Rows from block 6 of a small multi-label image tagger, named by matrix and row number. Rows with one number belong to one neuron. Each number is 128 + 32 x the weight over its row's rms, rounded and kept within 0 to 255. All counts start at 0. Numbers have three digits each.
After each neuron's rows are labels from the 100 images, of 14976, where the neuron reaches its largest size: "responds to" is what is common among them; "colour at peak" is the nearest of a few named colours to the mean colour under the peak. Only what is clearly more common there than usual is listed. The data: drawn branching plants.
# gate: MLP gate (model.blocks.6.mlp.gate.weight, 960x320), inputs 54-107
# fc1: MLP up (model.blocks.6.mlp.fc1.weight, 960x320), inputs 54-107
# fc2: MLP down (model.blocks.6.mlp.fc2.weight, 320x960, transposed), outputs 54-107

gate.532:150140139113111066107134140107111145160134163153140121111081105087180151040156135080173070134064160200158181088122187125122132092141105150102105103094158146085106
fc1.532:109111115133141137140100118113165112078107088136090129156149135164106080175098130168097172123185089061096082161102082130107082163109177100158137139144106109192138
fc2.532:085137120126152079075066143100145175135128056124141180129063127127099058096199110105173120086112142154137145121098125121119086087117147075143078160107140140131107
responds to: two-way forks; spreading; leaning left
colour at peak: pink

gate.220:139104157136122125103136135137124161187134139109148148070109117065114177126177111081124092132088154164154156073162185121182147098149087147105153137108203150099105
fc1.220:126088163161107174143161118159125149178115114096163159074120132097097153172154087098124119134099128147160119087188157114201156088154094140119169143151189137123145
fc2.220:153140138099105132122155182140113164099138114119189111113094139083150139106150130102138110155085189179145098106052170134119139102139111145140072134118155156088162
responds to: thick trunk; spreading
colour at peak: grey

gate.398:131153191128135096091136138167101151151125130124142129094116074077112150097149087121117051138155176190113163037145183144140141106155107135121139159078174138055160
fc1.398:080131061097149166129107120138094186157142158139164134137152102170181150108168091132087089164123156119150158148139100154167179144114093185055133163126118166038118
fc2.398:122115071121089084145142095075157111087084134101141065126169096177204098170129121149098146144133098107123107169156110155154152174116161099156140070164077144156118
responds to: two-way forks; spreading; autumn leaves
colour at peak: white

gate.233:115097150134111130113113139107130121174121111105138157059093114065127148083171111076142095121054142164167144083152165074184130108119103158096160107110203120114066
fc1.233:124099146133109122116112134096135121173118120113136151063089117068139151078167110073157097126045142172173130079144172074172123101122109152098146099111200131120061
fc2.233:161081186071108115139077107136105131129167172213100133172129117134181202099094170103178140180151120121092169154126181178059110203122156098141174159153132129118139
responds to: three-way forks; thick trunk; spreading
colour at peak: grey

gate.538:158097195144136118109129142108149128160145148094105115086082132047135179134131134062176107128081165168135119097123185123112081084181095101106132091105188160140134
fc1.538:168159130065138150062115136129149100125183121097131068159125155102146173175132161108139172112081132136106125154166112088128149168069104121136144117129106079114073
fc2.538:121124137067101102085071078156107123075143145163141122137135134167129103053140101148141110172132142122076176113108146176102128153120115112136148195122164127081149
responds to: spreading
colour at peak: pink

gate.567:148130173146120083079137143135110174172114139136162127113102090090119149096170084106100063117123181204124184054124201136133122077170104157099125134067153168093137
fc1.567:099142074092099153167117127127132083065147110133078138141162166176139078112099161142164163185141093063145105179113082139119125181093150090144128113162113111115137
fc2.567:106164107153146084131120147118127121109097158187109179133135119138093073105116108125099116167189130097107124115057151173105094123175100086109056152091135154076156
responds to: narrow
colour at peak: pink

gate.613:124115153121103108101145148133121153142137137127141141082109124086128160075177122077136072163113162168162169069120197154136127103174092131101137125094205172088151
fc1.613:147138161098094107116121145150092154147155153136145118096077138086159150064168110081150076146101185174167174077104185142113139085158104154109118123105191153062156
fc2.613:139153113133145108159129092106133105113151157139084061141166128140157120125055124106182086116129105095125142115084165159107174115086142109118061117135108125115064
responds to: spreading
colour at peak: pink

gate.522:175142183138117079111161138129113146171135147133154152088134101067125177090154121079164095131075155194133134084140207119132160081157091137131125127099169138114090
fc1.522:122135031146131128146113154091135096122140141145093096186126140201133093127096133164103164113139077089106114170114075180134124132139134094093114066148057120157130
fc2.522:148167102099128118123135151160136122088179154148076146156143182126146112180123146140143156154137115129088101138141179210104130157111123129142147205122146165063140
responds to: pink blossoms
colour at peak: cyan

gate.311:116104160145133112103194133118144158143086130118175184064147075068126172068163142097139067142100146189142168072144199102168134125163095139119132148087190162113126
fc1.311:034099058175126157180170142129128140087061086148194219107137100172092096096119140142079125111153076115159175149131109116199166142126126136113125144156133114126174
fc2.311:133118172147140140175103088131115148116106112116140144106084135172168126072121126141179092133135132111147103117067078116100103112146170110128064118111142102168184
responds to: thick trunk; spreading
colour at peak: pink

gate.6:148126119113105138111179135131117132168147169110189129083127133105145182129146144079152122129083151200169145121163159119162176109136055163114165106132140140107104
fc1.6:123116053125137132090137092107105123149139139132180133121168091161170155110145129133107133097083133162152151144188129106190176136095085200089147121126099128103043
fc2.6:123119154121117146093197150109127098127142048069154166016121113049070144135129146033098115112110159191113123079139154102154141086146095129103208086145169115174123
responds to: pink blossoms
colour at peak: pink

gate.150:147117161151125115143113128126104174179144168130127139098106126063131193139154132087178090144085181141156152100095175141105124087162081145108125145106171187089106
fc1.150:097142110097103163127123150154120067093123066063144137123111140185121077051106095143098143108120090121144114149159108078175158157080143132106179068155119042111152
fc2.150:115112142127138082123112120117139155125071110181083163171154086144087077120118084117118078137159120103122143119138131091166118154135157067164110124115105135176109
responds to: spreading; autumn leaves
colour at peak: white; pink

gate.69:109088145101114150093104144122105166165160112090156124093103134088140173110179086096112098138097183133163146107134155124176124141125091143073157129110194141057106
fc1.69:106178082119152114146104107129130067074118137168066124187147123190138062102081171170125161124172082102117139168129083123102132170087184111142103116140048089143139
fc2.69:109161141100114152140080121138112165151195080132129104145061184081114112181134081121083193072126154139143105187097077085115124132086095163120132160159142109094117
responds to: three-way forks; pink blossoms; drooping
colour at peak: grey

gate.317:189121149111131086081124120125116176197160150126156099086121106068127199158172104081132114110065169173126152088158194117165158105132079163119160126110151143105057
fc1.317:108095111146132138150041161109149146149108113107091110155079179137133110161126115146134151118138126058126079141123067142132077138114173119092107103124152141136140
fc2.317:103124178134109117110194109135143144120122099131034170099098069072097096093175136106082088168148124141140133079079185123118124163196156131193156111067184129166157
responds to: pink blossoms
colour at peak: cyan

gate.322:133087159100106138086103161092138125162157098086130125079079138052142157092160115042137117113025156149168118102147155086165107109110099136094165088119217116117074
fc1.322:188136141073087116110096119101130078155171114097109082092088189093163126137130143054183154111031134140176103131152133050109125113081111146152161065150150088147049
fc2.322:116101170156134099104155176094104149133135086111149121082105106052095146125126112087106123112109167149093123122095156132134096084150066114125155117146169155122119
responds to: white flowers
colour at peak: grey